config.yaml
model: "masked spectrogram model"
dataset: "strings of digits, spoken by a formant synthesiser in many voices"
train_examples: 39062
n_mels: 64
mask_ratio: 0.75
encoder_arch: "vit"
encoder_mlp_ratio: 4
encoder_shared_expert: true
encoder_layers: 12
encoder_width: 160
weight_decay: 0.4
adamw_weight_decay_other_params: 0.01
Rows from block 6 of the encoder, named by matrix and row number. Rows with one number belong to one neuron. Each number is 128 + 32 x the weight over its row's rms, rounded and kept within 0 to 255. All counts start at 0. Numbers have three digits each. After the name is the row's rms in percent of the matrix's.
# fc1: MLP up (encoder.blocks.6.mlp.fc1.weight, 640x160), inputs 0-79
# fc2: MLP down (encoder.blocks.6.mlp.fc2.weight, 160x640, transposed), outputs 0-79
fc1.146 093:158123152057115172160086151133169117086151128121146145080095067121128119159123113158163155134113163108130103092096185122129100080190146155107121096195186123125119133068172181167110131096103132110104044079141095150209123121080146139114138108
fc2.146 094:106136054111145134092180109107168110148057086193147103133139156160187112091127152097152119098134166132134121163099137127130161113165122111132108150188216113093123157158141125148104085199121116109129129130140104049107082115183133108112125087
fc1.147 141:172100139140173060133119145201144185182127095118107113098125095199074080110142110103127116055148138059072124184096097115082088163169123137155125134136104202153121125105085154117150167182098068132143062142114141179137198133143160119134161098
fc2.147 137:172087123105110192110048195116112128117173094159168159081114077075119130093132130041125116157143119115093133082089169159138106098133111127083077118131090174116140123084136102166107108096054106165116131098158098142154166104163136147083124136
fc1.148 091:080162149148121055166141126104162160086156112118126114126185105162146042153128085122149177160115153121133118134130145146129128139053128120155130178147136119141129132123195095110083064156126092204147151135115149088139084131089137108092159140
fc2.148 100:169113200125080159117093171179177137115107128111157220155132155162105118103130108142096189117076090130162141146128149131164114207126157051096135120094096133153167172151056157110152167118085091164140140103109165141148112140178175148172146143
fc1.149 088:185077193102088121113125109215155106159118182131108168153117148121176055166137127115138116157165175134103064084134107085130114177091154085154134116178160086115116106173126132137126100144090076185103085176112093064129122133138137093142137169
fc2.149 082:111091104094154155153230149087087125175133210142121156082117132120146093143191153148085080141143153070192119164151141137136109177166175093085052144070151108141132114117101105168158102116132147158097088088088110178126132173118171113087177077
fc1.150 098:192108124146156162124082123128099142143076197170189097122154094122141124120182149167083149172151121108118161157138150142105110123119089115118157090147140122149113170169141162089121172127120134116067016143132147142141113137110096109117110092
fc2.150 113:070116106130139153065205143097119104109097181133124071171121123148086123111158155087079105087164106163120148166134110136123131129130095093149126140107099153147069118144125122119138134201090143100127194065196153084150120132101158067148126131
fc1.151 108:111118126152127145101114179102095164165132124157127084133097168168165107083165112142109141136149066145140166170158096122144115118104136104140147079153109106168155139065135190108038112148101139151154148106105061097146129134112129153112120044
fc2.151 073:125148129114103104073137148148097109110153108193163172119145106087124069121075115066174109133160178139143144182139135157141158109127139104091118115149103138074102130092098165140149162171088107096130152086127079088127133070152184084051096050
fc1.152 103:106096109167138164141078137115049170128181097131126152195205130098086139122154117168089123128128142088151116167050149131059151083103122144153158136069095095175106159169146156093147090141091120139107139146101097125045141129128118083087115108
fc2.152 112:076136110133126152125192074048125119066099135092119079055136125097174151152135122114116105146127068125119109125166128069157109149093155175153124191121124141144099147107100107075134196103084161107138168141117139160134156141129114145101147167
fc1.153 097:096136146149166090157120088112092170118167156110201163218110118121155136088147105057077081062137120094196099123116060120085090154130117097066103122127043124131122159143174210159137162178146117146193107130097092178105122198114061149131093115
fc2.153 063:109128179120132093101128093162100158126146157154112119085082151162104130167146131101127100116108115096123125092124159125127082109122147175176104088135152112149114126165155046103121158087048089165089186123137138148143078111126167097144104142
fc1.154 101:116141112118139169085084122145142134166068119118109166130122096192163122068171173192140064168133082131156089120118127116126111082126161147090179076162198136163203098082092130117131134144166117052089166117098111111111157093117159133082113092
fc2.154 072:147116141140171118106123106073148169156211053071169153125142139136126073161096137113133129128131138115163142153090083122185118122121183052114100179116139119151172091190170152191153152117118174142180130174146108135092146123075157140086087166
fc1.155 090:120142099087117145110102131157113134099119154111099058088082112094125100148077130100124126085074087161094127136135104153067133155112161144163082150173072112113188105088119074136128117125129125133164126135095091188097110152104100146083166121
fc2.155 088:112106200104131125159170083179120125188127149093160143174092044161098160136130169153149083109181175127143090136164113163115129151103125136169078079082132111127074201137149131162081068066113182153100119165126127089161096122158081124175147128
fc1.156 097:099099147092142193106134115127120170165170097112137156091134110141159148126135127157207157145051138131131171132150111122095065101080090091096126131217138141147081082107133158177086113121122078097131082104159111140166142116070157166135108110
fc2.156 089:154123163138069124180152121086129169153064080156113124101092110154136177103214140153101142139107133150108143107085074105106153099095149144134138076135164117136149116197119098155124123111088093151085159121110177072123127113130179128159104107
fc1.157 098:146112156124150181175136164181158146116122136110161116100161137124111141130140110180108178150101161149179126138191114139066126139154134108128091157127080162105136097134088180131204149135122116128109139088035182141129130077101139143160169185
fc2.157 143:073144129111156091128121112187110136113142137170096122127081100169131204107115122142086119115087118084173163144138089120102180140139144150108160137143120098103145104132149106174123164204127109117121135208091080146101125150212109162124123153
fc1.158 094:085148152143119120159053045116153170148111175128123129136098133141120100141164124120128142096091139126122179101096151107141102107123112084168076052165091136133141091118107156073166139232093150175130123132151107102128202185121132143132130165
fc2.158 050:126171138076123111153191159172159110058097099198160158127132094161152086156127107145133106163136156157122085151156181173162134125116153158135198183093099125087124126123173115127165120101144154100102119159119136149138129095144148086140153080
fc1.159 095:102123140113180155139126105136118152128093164117152147176096143112056145119138123042195087145100135130116158134075113094117107166155140132146119184114200131055090181127101115146121109145084085179119125163131161113130105117132142124113151159
fc2.159 088:132164109132114030172084124154077173103149127226152112116154136140120124109152139105077140151128121130140147123115078101101131120169166082120184106139131082137150066112201105140116130163150134145110113146135111099116080077084140131071174077
fc1.160 110:110166129173110057087169138161098169182053118150139135152095174165098167117119180098183171170134140111129168106155196073098153178094163146174102148173097130126158072066132130152097063126124098158146168120124113101157145145164099117091174127
fc2.160 092:115124157103126130068089198179147103184139052108082148130156138137130065147093142088185103138113094113126123091087088117079164125149127111097154141126145116131107131137117141090075112128154120110121144054126158124142164103109207149118123148
fc1.161 102:135126159120108127166155120119160146189160184146119154146118107162192198115150112064111098123131084115111124096066062134075164146150114121103119128057183129091142154140144169156089174112120105130115130140153096134094142141110100057094107069
fc2.161 067:112081135122134128096113113181052127098150148194124105149092125143210159143133110134149170144111095110152159138175113085143125103070114143153088121071081182108087125138075128120125098081079111090144203148105116095141148147121163122209072148
fc1.162 102:147110121116137120097082129179115156126097104121137109106095127141122126131130186100155159174108123125115119143108130120103173143121175187119177105167128153145101068119146147126125073088139101193114165049132128113108113179066097152137143070
fc2.162 053:152105140096108122100097111135171049150169106131117081063140075094103143109113113136144122142126165134108155217099097131109159089141155106158158153160145105105126153120114135153105128168094136109186165052062134131179195073143158141124046092
fc1.163 102:137149138147143106123126151075130083169109089101098100118155128169100075098134113108211121084094118136176082113087187133166163079154109137146109127133089140103175116171140054130114137102178090116131103135075047176116066070121178139110168080
fc2.163 113:195157143098119096079128104131111154119073167113187136082136160158098086056118121109147155150089099132179132088172092154153131098142186132119091085097088101164136067116113159106187132108135161110095086151050115117196173072162124171131089102
fc1.164 100:153075158089098065200100212073101080118137130161213164146123160145139154124137116118113140113109104093105161117107140147150141152121059159121109101176144093150114136096107154186069116170174068182144094164177133138097105150185160101104164114
fc2.164 160:190113078046135130188132151143144122163158201114139138091125091094154101088157090115097091134152129124082113133177141156133119174118141143151100164141149064113150110080166156145162057175147132140162164235157149096160100136038111090116091113
fc1.165 111:146110089142089089103113119151154102111162096173040164080147131155163132116098109111106125150106173133108126171136139091125123144110158157134146159099171098156149127132132108108088124145106089198127114156136100110080162122111159125203134133
fc2.165 067:099128199201150213132146120099109145099121129064140133120128153138107165174129137120128112142186096161104128147132137169147132143183136088170130140111072117145116180172187094138147101133127086149118090164140160151189063110154091165115109139
fc1.166 110:121146157130195153163084177076113117096101132137178117187138139209143147096167132143143116159136103133178146130140100112117115086152150149130127074161135197134146124180088126155098079101182132120103038115114112195080148099150126091175140144
fc2.166 160:201143133190135106084105143156126163175146139144187148164146153130089147073177131099092127146138090144133157124077197153139163118115137108178082085074138112151142168168163112127163171119111124091111138116159124133139086104152162081130127098
fc1.167 098:167146125195155203108114156123123153118136144123149089096102119156126114109126123078130116111089130112108129185133122123104027128101103090127099127106133140136127206112130149054152084135113169027144204162133138149104161125112116122116116096
fc2.167 097:186088138104084107148126143147147137189173103094092088126083211110123172172123116155128150134111096093129101077091076138156162102140072193126168101135138142121095113162159100144143049157113111223124133125155136128212116160100105130137124140
fc1.168 099:102155126162173153133100157048177110129116187103119157085194086123160146131123137117093130169125106106085152109181101139186117058115223105094126124103083120137141109079118142081068137132137080171124147124155127107097162073112165162135100163
fc2.168 099:048101087162152123088126110109129147191087151084135134140113129094095095127148176181099128190169157166130118092124238094153102107046072152118121122142198144171136092081152160082167122125106139107134138107150169126155153149136138115075118145
fc1.169 109:183206087155120090182131211147109120062125190152092118113113173108113097150128136158152150115130092115148144110110123114071130092106100128128111070131113158158182196135060182189116110097105129196140111133105141179152129094151121202146089102
fc2.169 135:087132176132165154109153133142171117113120165066110106107114156101132103140073144103148101117150149163109112060145108119166124139092156126113090117161158167106081094142129094122162084165174168148142119151121123123164134141157152105131075163
fc1.170 112:172124148082102094119174143078120133097085097122078100108200116160115126136154142106133108076111089104155164070087129148085118111145121136117144156156106134131048161136149149180102108185137107101197111127184104100131214162135156093107138145
fc2.170 111:088057150120154152101142115054067159112108140159168105183177154168106135099103145149110138180114085146142162145095150143142102134100150101088138125062108129067091116133111116111157163117121100086132132210092086129179154134069154127122118136
fc1.171 105:152125123145077181157030154140118176120074116151157154146099122129160113077101155094132130109102071130113111074130156115134149196077083104066167127170112147120111150170091093103077159135118110097089093100134053091150165171128124169170071089
fc2.171 086:147121095172135076141070119142138119067116157139158136107108159126110156157101106134126072127123127163145151115123137187093191079136116114068186113161137097086102140106155161197129119163024149112055103111173096106126086078095211142058092111
fc1.172 088:105138114198142070186132153147185113087142117170154091123193187112121098134168129136137142093112120119093116068106088112040113148124153129120158087139133100085160142083150174168046184114159084181163121163159123144162136116122105139131115110
fc2.172 029:089099150214133190143121190141108084146158159092153133102119150162152134080080158163124128132108158129150120156147102145162141171114112113147129147108149142074146130178126109115184134107111141104123103135105118057128164164137129077124100144
fc1.173 037:158111173134097156192127114141132075145127196185103171102118126178115108150127171180178171101134136145117170105067112117090129068156199151110187148088106158110148129118151109129129092180160155120127058131162114146108108124118121111050128160
fc2.173 011:063150139109127129126133112116132117113102157118135126095066136039157116144122048112118188131096151104156098190135126121162125150177103101154119084122136111135156141130183123111144104073169192115164164070063199086174161089170133124073137150
fc1.174 095:112084136079067102118098110172147092168173104102062174150169160150166141142174106153127126130097101075104155163119139102138096145149095106199138079074147143132116115131142150102150113162163132158097119121142179129123102136137131098137077179
fc2.174 097:111098179176097112099142106143151145123201187084169117108066126111135154155134177090060143146102155142156100096172134081101151139113154085146172166154179201160104190109118151150086090165125129089113134122157117157077077112084141106151127150
fc1.175 092:179152198132143145095137123143146115152142159161165104096088108138162111157119171165137111152143101105115110100142159104121135143119137066110147135118095130138132152174182066120142115096154059169074125093104116164119138150124161086147114104
fc2.175 069:109141090132118119119178123117140178162160155109127128188127124195102108174110168181111163100128169092159125163149117138117107180102197115124082139116131105123151159132093116098132158090198144196109139131126137089068059158102148122186108156
fc1.176 110:120144106133130048108101171125126160120157080122131129142126160114189125108174145127119135175118158128088108140146134108103158112136095122162140175164157115169165068169119174115200127138133128147106134124166088121094108141152130152147180032
fc2.176 135:150065091121122109087120204098149130097184127174160138133141109154124114088142185143135204120145111144092090109132127125179108119123100144152116098132120118105053110150133153068120080134137128157143084140085096159152096117079091137121137117
fc1.177 113:088139164098111128131116102105101106169179053124125105184171196104112141055168146131089112077148150135152122116215137114130133115128169067090168122136049159131103104170113146136115128103161134128091082125165129210129145133119146167130127108
fc2.177 110:126175145118110142154156145126103084136126175121173102133114107129155144123144123103211101085162151137152158160169132139187138152131148094103090178175141117176081128061132138113160154151142122105127167130098142129096105100125130068137068153
fc1.178 095:089128140144122123111108166114155109116147178147131099088184092128194077136131124120100136154059106156131089175167094075180145149151123144066163163159152179128106090113164100165172107170091092137144119160171115154151136090131117147161101110
fc2.178 154:187135060155156117109171115115088173115137147146176161115135190127112173168124076119134126157137156107091137203080191132086112134121120144131123097149145120143147144118157100082115165100094106111159106146094165076114138094175131126087171134
fc1.179 103:101083111144124143120125143061091151133120156120119111128100120113180190109105184054103121172151119079121159133112069150143065102104154093120111115105135191141149085106114179126071190159137067141119095137122194116096165122147073183151085155
fc2.179 087:075099129137096134107078125063095111147104116099128131114145139077111096108131152168043130171148146184129115119141163126153078118103089155147165131172149069127203076113152163071184144128135158120155158141130140104137149149155112115044148183
fc1.180 091:110082098106114166107140137097081137127149097159179115143099053147196145132140154087145160193116132139125084148107159144084102159133155183146190148118144109182139129098128134131081112108092117118152112110105148125196076069144109110192136061
fc2.180 060:128147146100139103114186136160156116123159157099142137058098094112124058150086138086094079102136139163126158160120090179094141176078100115128109169170129175127242088171139118135128112113176160130120089099185179091154169152132139061123091188
fc1.181 081:150089084132104145103128141114127162135118120140163059162114133104150154089133172084122122110198111097129078122070157106083042122128131180122152107101142169106102144071128150202151178146143110152106136156143188186099083092162122134150091134
fc2.181 061:167178107128123103116118067106107117107122157089115115110180137038079156054130123175093079141115137188140123107130118108145126120116111157082181091137177078163171133118078171143149137113169147135178157110115073127152109176138151087096150132
fc1.182 099:137180165122146085138126144143158093148100126172138171104116120126133184139160141217026154133160071173131089152113135101151121138110176122081135158088105145083165150125182147143157169082105120149087124119130126152081167140123098161074073128
fc2.182 103:142144103097149084123162117116085140111154139097093088180095136152193143082185162118143109091145125107143122097124105083087127151160158101113145117189182200126158137115132075131084168049141160086151067173111128144111137131145120104145125089
fc1.183 089:171146204169176115218067099132123136117131100107158097053143108151164166149166142172129177162110109136197171142145147123104155148141130112113093142113077136156151164123143104173176165137095090147122145130074137146166093139151100129150135146
fc2.183 073:133139120092104166104186092122128096101121125153116152130160151134090122093157133122177102086130141086159103085117087128128137168131069155092161204106151188121159157104149160130109117132120169149169089149155142165092114149130175137142099128
fc1.184 141:128120154110073109144187137150062098128060086161121062160074123099143143125179083118108090123108129127116120089154104077144099078160138113061056138183086146129104127108123068170184125099134113169148128090153122109160168149133142138088180139
fc2.184 126:138127186168096194126124159083103119133147127172127212180153153071198109088102095102105111112095143139094175137117141127146090192132129185117094125152093158177137126099117093177128157153180161149135141128167092120173162096152132076127153113
fc1.185 099:153144181157121156131110154164123121167145118100132103061169180138150121108072141105165105157124131148119120030104095194154139118099050149121118077155147133160112150102123118104147117106107107126158093142103107103128119115113126146153085138
fc2.185 094:166102121146157119120161173167089069084152127083121103077147149110161123159048128125119125126105151183076111083141069117128101156133104153112113115087113174124095087139186134133199141087123165109150132071108085132081161167092178115154146179
fc1.186 100:134098137111061135108131081151112086081145029151151134131143154135123133194156115118156070120102108126096128131108096088102137187165162111104096160132139144151167108103181112112122112068148052109093117118119138153137089113106174108190141180
fc2.186 058:095091152091128117120111153170163118106119186070129120099163139119168167079121110125138186183128162174137132115150144164130111144126090198119108114138123112054110120122166198141149157116172163123144120123161087089102063155070118070097138136
fc1.187 105:159125164093110037143091118166123149128128149156139138115095160089134144088115165109140109181139081065101162171157160153139079191142126157142094138135095133119128189094116134138100152166050139072143191171116120138134091133049183129195155093
fc2.187 132:124159130108152156164094134162103112164206068085169120091122105087143109151126120168109130150085154125167096090122148131085132153128172129152135149129139057112168129150112113087167122116198138168135156136167116127108169118186096076051101041
fc1.188 096:091145098145134103125059143185183135134140141116142129107116122109159116146179104104098058103137131179155181123131123133150194083163171136111094157143099142176111120119158104151063151168203109050124140134152121058155124115042133147126154126
fc2.188 174:125133122110085118130131133092073134144141110182096066193133120140074131136041124139103126148119097123149049080107082168093055141138110125140189085116122192142107172110093143085164125107118145137114163119159134154197100189185138116164112146
fc1.189 095:102160099138146089110125115108090168118114130170110142180085076167161133152147081147130124134121124114178140177100204099079150119131186087106125164106114132084091161141143170109149107176108101115157148168104088171074069116123124154144123118
fc2.189 089:142140138150188139062121146113116146126193089205167104128161127125154167171176167099072159133104102096121102095133105089123077071132144117114129146098110176156156106179175125098139130076145143100084154094133135099124142198126115098158092125
fc1.190 098:140159117170163107183106112128161101112125125129171135135098077179102192108161168140144199155155063132116128098195082099131084124082123092165145124149108169136087084189135089107173132141157069154060097183134114112142157193122194170161126111
fc2.190 111:117093124157162193124141161109153123150133078141097092099117099157131203109128143087097125139073123096099122082104092107103107111119088075159120085144206131110132140129158104180116089190119063138148124145140110188122099083198133168117099165
fc1.191 102:176164167192180148125081155164153109134161134158186119165114128162171090165108192117173094082125127137157096115159105095142089134174110159180086121077133113128141108158123122108130087139092147135186103095160103137124160092175134161132111103
fc2.191 057:120111140085101170153147175124097143107139135153150112134101108110124091129115168128132122100143112099159179144128243140080122130108115086139124126146126093166128151147055123110123151098159138128139105148102139158150083161123089059090155103
fc1.192 094:123148136103176108151126110117136179083152161103118111153159081135165111156120100102097125189141083180100148132129083100126158152150140072088158113107129133148155106164126085183146099092139113095183127138180161173089095133096121119118142068
fc2.192 078:097139102133109085099112131192115128121157083085117118070092097141101131155186119152141130145130171185130144061174071134088154101119130187168092069238136145199131137127112092110104110170132187093097177110119125140165170129101100107178152145
fc1.193 112:115072168069042088158146114113169148140094088146100158167116136132114157076136130111126114105153102100098170134159115164173120130119094115166119066127148159074144147139145166126113086197124137114118144146093171108169138076088131138101148117
fc2.193 153:166106125096115096114106124184203115092151171142120139122123168116116139177163064159146119180114123105077125166120172129136091146106136152088159129096126129137111174153178139152096136075166110165143193116153167089132094183071133141067079095
fc1.194 078:121144151144135131122129186134154148117097121133122155191130121151096176207103054098074167097157050189128071157120100112085150104144191138101113131047105102129139172109124192126149140149117137117118112139153115156063122170093127179089162144
fc2.194 010:188130123105155124113118074088145185156174177101160125131108099144116079162120204041158123127117146131125132116079071125166092127145102168122127113121176126197171114100130103126146168088113118129144152105163136064172128128150035106135142100
fc1.195 097:131149162179126131149115132066108106166135074160100155114034147172146161143192120098121120152128094078163152143078125119121097131088095122072100172130119175088182161183088117105131118103142129121168101066164161158125168158115129147078122068
fc2.195 077:146176101089152157105091172182099179096103116173134111118114127160103119117138123117139110154131165091061132123097145104109112102147136113088141141121202120181095074114117118047128091083073137068112165155111088068118136150114165095113097103
fc1.196 099:148109100100161089092098057105127051155163131036121195155128137142146116071196091071169131107127166138124140143039138083180163111092089069177092134166136154148116099120163162197174117130150128117159099153113149168108127127081101126145106122
fc2.196 136:124151148172153090121064150112106147166124150074142087111100133129128121135146107121171104085143187097145104138150126143099074159142176126114137166153128170082112082164107179183174169093098142113148165137098114110092137120166094176081121177
fc1.197 095:106153144106164131089157105164179138118166121158101168151167143138113100119113127118144113158104104099137169202137091092174158131144134111126109119154127060115176111101133093069137128151099162115154134159147072167076140118043053115086130161
fc2.197 044:148159134189093124131119204125117163148152090088086158143094148131105130134141169138143162150119141075127108081131119113160129130139151126158141152152170137151123156080108132177138142091146075128133100096169191154097149169151150192097107102
fc1.198 107:151129145155164132103148116131163082170170124111180155142071097098159039125088164148127134172134109168129185072104086118101159122093161065083159155114110150107114097138125147133128119121168133124099165101150097059081075192137169110109105214
fc2.198 082:157139085159115170127139092096153177172148114143109119096102192098159171080107074180132191129140141068128163124123098137175188086093180161159144141117171157131091134128122143151114133138070111088100101131194121165084149125095108126076103122
fc1.199 098:118171198146154088140104081107106186131143171139055145148089060132148118119089125164098158077140137113160096100082071090125109122157188106102117088139089145076137093143192141146103162125127116133173162198188102139105142200091093131134127141
fc2.199 080:099172109178147171169101154110093129160154191183189097147153150134105125135179106128158106103122154124103102113121124095131094124184087093148109102083130108124104148183219082113165102152098102078109157088148083084117109103082122082121112130
fc1.201 100:100118117153078061123103157096126167092089162139137150161141147160109086097148140169122109127130089145105106135125095162114159086070092112167107158144077076134097087137121123078097120182116172059104096123142133118126095086101135104157138116
fc2.201 167:156148051151129211123158103114134180198119126136173083176166157171161118106119107114106136122175139099119178092117097119135156086156125087090131099154128130132154154100120104171149078126150124062095165114107093102107118119137192113132151131
fc1.202 092:176125121113159154116179153144174145078111117135163134061170090111111086153102085195127208108176128072069118142078145089118096120135167109095171170121136110129136166084144162191133092129162096123077103106079094073189095148105105168131115133
fc2.202 129:114153039075131123189162195102145043133115151173165097163149173102149139123159160052093112142129133146150147119136132082146114077146143097093114162120138127083120092103161164123112082186174140109149122124115164130109158084146140100104137100
fc1.203 092:127100093091143129112171094144195151078104096158116135071141134094142124083122159122170131181121114133151117067099175131093137145117146073084162150171154133102136101144155102115107081087126170115126189099138041110117131196121159168083133160
fc2.203 071:076133148181141106167169186092153138181062106172101142143111129119115117183122133103180139104100207136202123097126071102157125136126172086115090163122150127122153106145115184097143126102118175104163088112102091137087094095063130091191155155
fc1.204 105:134150113135132163123085126119139120228127070113125125142163180161126105045144113103056107139140098126174077115140152199149155098137188105105130154120142150154089175113164096160145142148119121075129141170114154209143120150116140183077102134
fc2.204 149:114106117089109181123151186086107173156129137097177104100133109127146123122159173142109072107202126130109121085209158149126133173159148103073049162154131154135114068149144096120192113153137169112163140150085114132138143089111172029152116114
fc1.205 093:109129133115131088159089128167146121058131113127143123155166105093131072081201117189140115089150131167147156067129076175174173134153160087103161193145143151134133137127147108104163143100098100128140149175167155107046132070094066122074143153
fc2.205 068:130137098085075167184109137089081202149076137139131110152120139082120108170138208143146144135068142120135156116111120113097177144116135132171122147154068166093138107117090147178130126120193105111167127152076149120120134118124087088111064114
fc1.206 084:132078119092104169146096111144104145121120182126131167133130135117113172123134121157141113057179130138113090113185132128174111106087089129125196135110125180128156111100098125172113145139083092171129103167177161120115130150099093152172099165
fc2.206 023:142120113065104115139099165100142142135112093033132073131110131118139040120101133131170100119088168116090141147070162118142151145086099170177123169126215129137141063085131065168159071110142128116094116136109106118118133138112084151077115118
fc1.207 133:101088163138081138131142077126149147126067140119164145106107224147088166118189101110127102113080154143125066152149071131085160177110183107112140184147155156088178143092083098083139103151137095149080147148120172124112148161137141150093123155
fc2.207 148:184085143154091154101073150160090109113173115146156089118151122116118130052180136152141095133087150093102139121120085124138129132141170083104079097110119122090149113132168165125154084077059108142127094126155109106109131137136131183095124127
fc1.208 099:171159115153131095168086150151101084129129107087112084197140145114164127108172090123155153134103126156100153058170066129114145145152154132118119193147169117125170122107097083106179160163116127110097117152181185133099140073099160131108101121
fc2.208 101:184144119098152107116141168146094130094086093173145186140114132126151140108129213128129101140091071130115140117116121083144178106113120123164108084100110098056149143091116201152141200144167093102101094139090125126112102124093103079087173137
fc1.209 096:080108066147178182099158109081087104115118085173123074170102119123098086133145098127111173101121075150134180159136164082112128124160201112069124097122164161110139182207173129116145143126154101100113159146171083181153107119105160082159078088
fc2.209 052:101083175101081105125127138118076135104173150150147096113090081134169152092129143123132122166170138071109099055110168109162164146133158087121099149082096117148117115119109148124187124112172108043193178124066143093114108121160130130140107122
fc1.210 099:095172135155201141138204087099128105103123085136102101174075129165172133081130151118105169135082129142115170119130128112068107129134122099178134111120081153160122126145141068165154186157127116133163149109117094178193104165127091137156213121
fc2.210 104:103113136126086135170153092169125079176175084132184142083088112211129138126115126095101117122142103144150150114155152153104144150095139176085121133132112128135171174102150110150099107124044113149137100138140137129103134072136144061115131133
fc1.211 106:096111107128102154167165098104090102052084097127135127146146110164136082167159160099081081150075133165139132148142154153118075083152154135097162120111131127119113107111100135161149139174105076121136105128090083203102137105148087136106119064
fc2.211 098:066119161108147184100121143081144119145125155135088153107143159114075130148110119178102043150125093123131123110140144103050090162158144104103137109062127143058123090077100097099139075095160068124075095116097118131204170179105132145107083243
fc1.212 091:124135096122127150104074121130120142126150106147153192086116147112154142055167127148135128139135098161113116117111215084111153134130199157135135142125073135172159179115121162105177167183136143138057165098134142112184147151191089144144169117
fc2.212 093:191124134177165127150215141134155100088132130111144131157156105181187108150111096140127221122178121146163142170083060107109072092126111107116148120140171109125093130177139089155161125106157185120161077138157191123104105092121144081120105159
fc1.213 096:076090153101150104151077163114111103205093113168095154157093154170190188142196101144182127084145096082171112134112174133182106090163144159138145173130097171140097108148154129055110139150110088150146119136134129122145152068111102082105087095
fc2.213 107:160148086041086119119080121183125112149114128174084098119168174156185115161132114171139150120155155092096127132155147145157146190077134143150104103090145110142184152124137130138082177129199138111145105068135152082117139108099137124087119069
fc1.214 100:146114112115177163097144147146179149078092140115064138127162132106164094127136148128081174105095064119130126204075094188120156162152117180186126131107170192168110147137145090116195150139150089162144121128074137116126152137144143073063098143
fc2.214 070:156154146081155155100100123106085146091098103183142164180168084182108117115099136121143092155099143087137131094137220152146156127117104091109158100110127091139089137113168100147084104098142104070040149130153172110118128110128137102156125162
fc1.215 089:091171095103160151173120097139119134168085146106102135121114118149126095143133124112142137108130130101142157130105154125164185154135172114138131170102092131113154098163159121128182108118149093183170179152094111091146126111127143188125128185
fc2.215 085:093138219109113148097142118099103138131131118119132109106078182057116137149143150149136167128133200150160126134115156130099073168143111103131106119134130099109115179093107153174153049117110128116141142116157133138166109188149151065076167130
fc1.216 087:156178078124118145145104189154138132142120192202160138133113154110139133121166125082113121187105119135176128127114075125090132115129122187130221158123140106080087169148180129155110099201096100059158103180157103100174098114125101137141106073
fc2.216 103:102137126058129089123134126150140124072179089141138124089106137156170155079108107120101075087121106142111058174110157167120144237082077097114178097131139114139118139095143118100174111050157133127097172139106157109192159158161134098118135141
fc1.217 103:111124133163149132075127103127109186084171098102098153200096113154121154109086093106114102134114131128177163142072090097066175123158133124155079171087154109118102173161144208167112111181105119138108177154141092141098151097086173132095136111
fc2.217 095:079094167188150132206151088116142121122159150104088123139156127098129115116129145134156131133169097088092105103097145080120133086150111166135156166135110129109106119170123132119158103107119152150073159094098205067137110137166097167158099120
fc1.218 067:114124081132099070103100125122111125187099161158067152150168181150127118130157115109104146152166109072097129118133156121088176117076106157151215041133058144157149117156180152154094105149112084098102067107091075110147156153132183184099160106
fc2.218 007:100101123154177114177189166108110148115102104147152098153164104133169095122087095096141123148129125163161142099094124077114196138140074124123149168052138100120095168119117138056202124064113172153105144104127090156094120087096133193110095164
fc1.219 103:140106158094140031240161203124108116129108150141152151154078126016136111147100151107112112180134125186104106161088166109133141108126141163121156113183119110133137124091121098101117092154174110226136134160155150128073062122151119094126142098
fc2.219 147:121116114144089166058131141144086126150101155133118122124112116182131167091139159067164098105077133193102143063143080111138097124188120055078095126089096159199139162150112088086087102163111146093078122108111127130121222116092110106109129126
fc1.220 103:130068096120193176146101138159110139080104108079149147135085148107123083124125127109140121162142157111076148154082174117094144178114153106104081111179136146105084138164119117140064201210058121114119136146106062127049111128074128155143102067
fc2.220 104:125162131108088054103085166092165139037106111131124147113100176112094170162187123174132133123205130119152121132146159111088119177135143141159093155108147201113118084064169113156121100127125118165175161112131125065125169173062155120169125129
fc1.221 105:092167174073098115200081068106097087150122202154141192134137098134146156094132150143091171169172111123145145194083145121099157118087160196100050147090088200167093090096152113148199127143145133087144092127129151124111191139106126166198115125
fc2.221 101:124150147115138213099129126102084130134129115155130163121129028096106104138101123135155119109148111132157111116127152133145149124123191132098165138143141112161142141185092171134128148098110174114103122145131111111075192109129084120162116132
fc1.222 094:121146113148120165144130158138109114110076100193121149140117157075160134134116168137172141099171139102105106146151098094172107104139127156133098108115126171168109093158154143186167151120138190124116076117132112105170137133141129156185142116
fc2.222 092:114074166104112087167132109125153175110198146045120128126112149098146131137055107156084139188090146109166163170187173160135136126145187111135106150115113140150118105093118128091144106107161092132090133148117132096176156114124145103081121110
fc1.223 109:142135125121123071139164205131124132157131125151123170132141138160131146161149102136089146151103107093141145138128174173147176131138097123138129119164114123146103106114117137149093083230175138126115117145137159200044122110125103078075143093
fc2.223 154:141147085048093122154066167103170138150173097146162055133114151064120097103138118169080120144086179109131055123117087116139126214097091169119142108100136044084110139132200146113137108099125150097142154106170145088191105124122164114137201090
fc1.224 089:098129110156129105112088155121116134135078164130097086100177128101147118131131108144144140112098109136113086157133094118076117129157146151137158120078108134144107113186060100140146112074086111194137132169129162178107178129091183130176110122
fc2.224 027:129140143070084107150149161121140121176172160160126124102118139101112171122176084136087189118123193172133120110142164119129132203136125165141094136152040138084134124093129083150092144141192154108163113099153127139133098104113134125062159132
fc1.225 099:129130125099160169101101130138107145160057114136040137206117118132123170078128102160168083154148068081125122120089095117149180115117096125135100114103138176100184068142087140110193180173137101130179111119118157072154122115129128161145080118
fc2.225 077:138133157115139067150189149130147102105164125098176161073127096112151080130066147127079148101112137109098181154129091161131139187126163176127106164168078116160131157103120155166119117099097101109104108141130122143102162099137083149110182155
fc1.226 090:080146174171112115168108126058100150153159128106092177188124192105127162183104135120049130074196167151145151100194128157147135198079095135104147139165111148076152160113183137135089128086093081096106137163127125114154145119146135095122115159
fc2.226 038:161155088098124126167100173146155151114049163168071148115111123110080181128145116174144088135156165099117145122113141144175169137060120160156195148164139142147105145131110137126080131130165164160180115104164080090076127151161106156097102100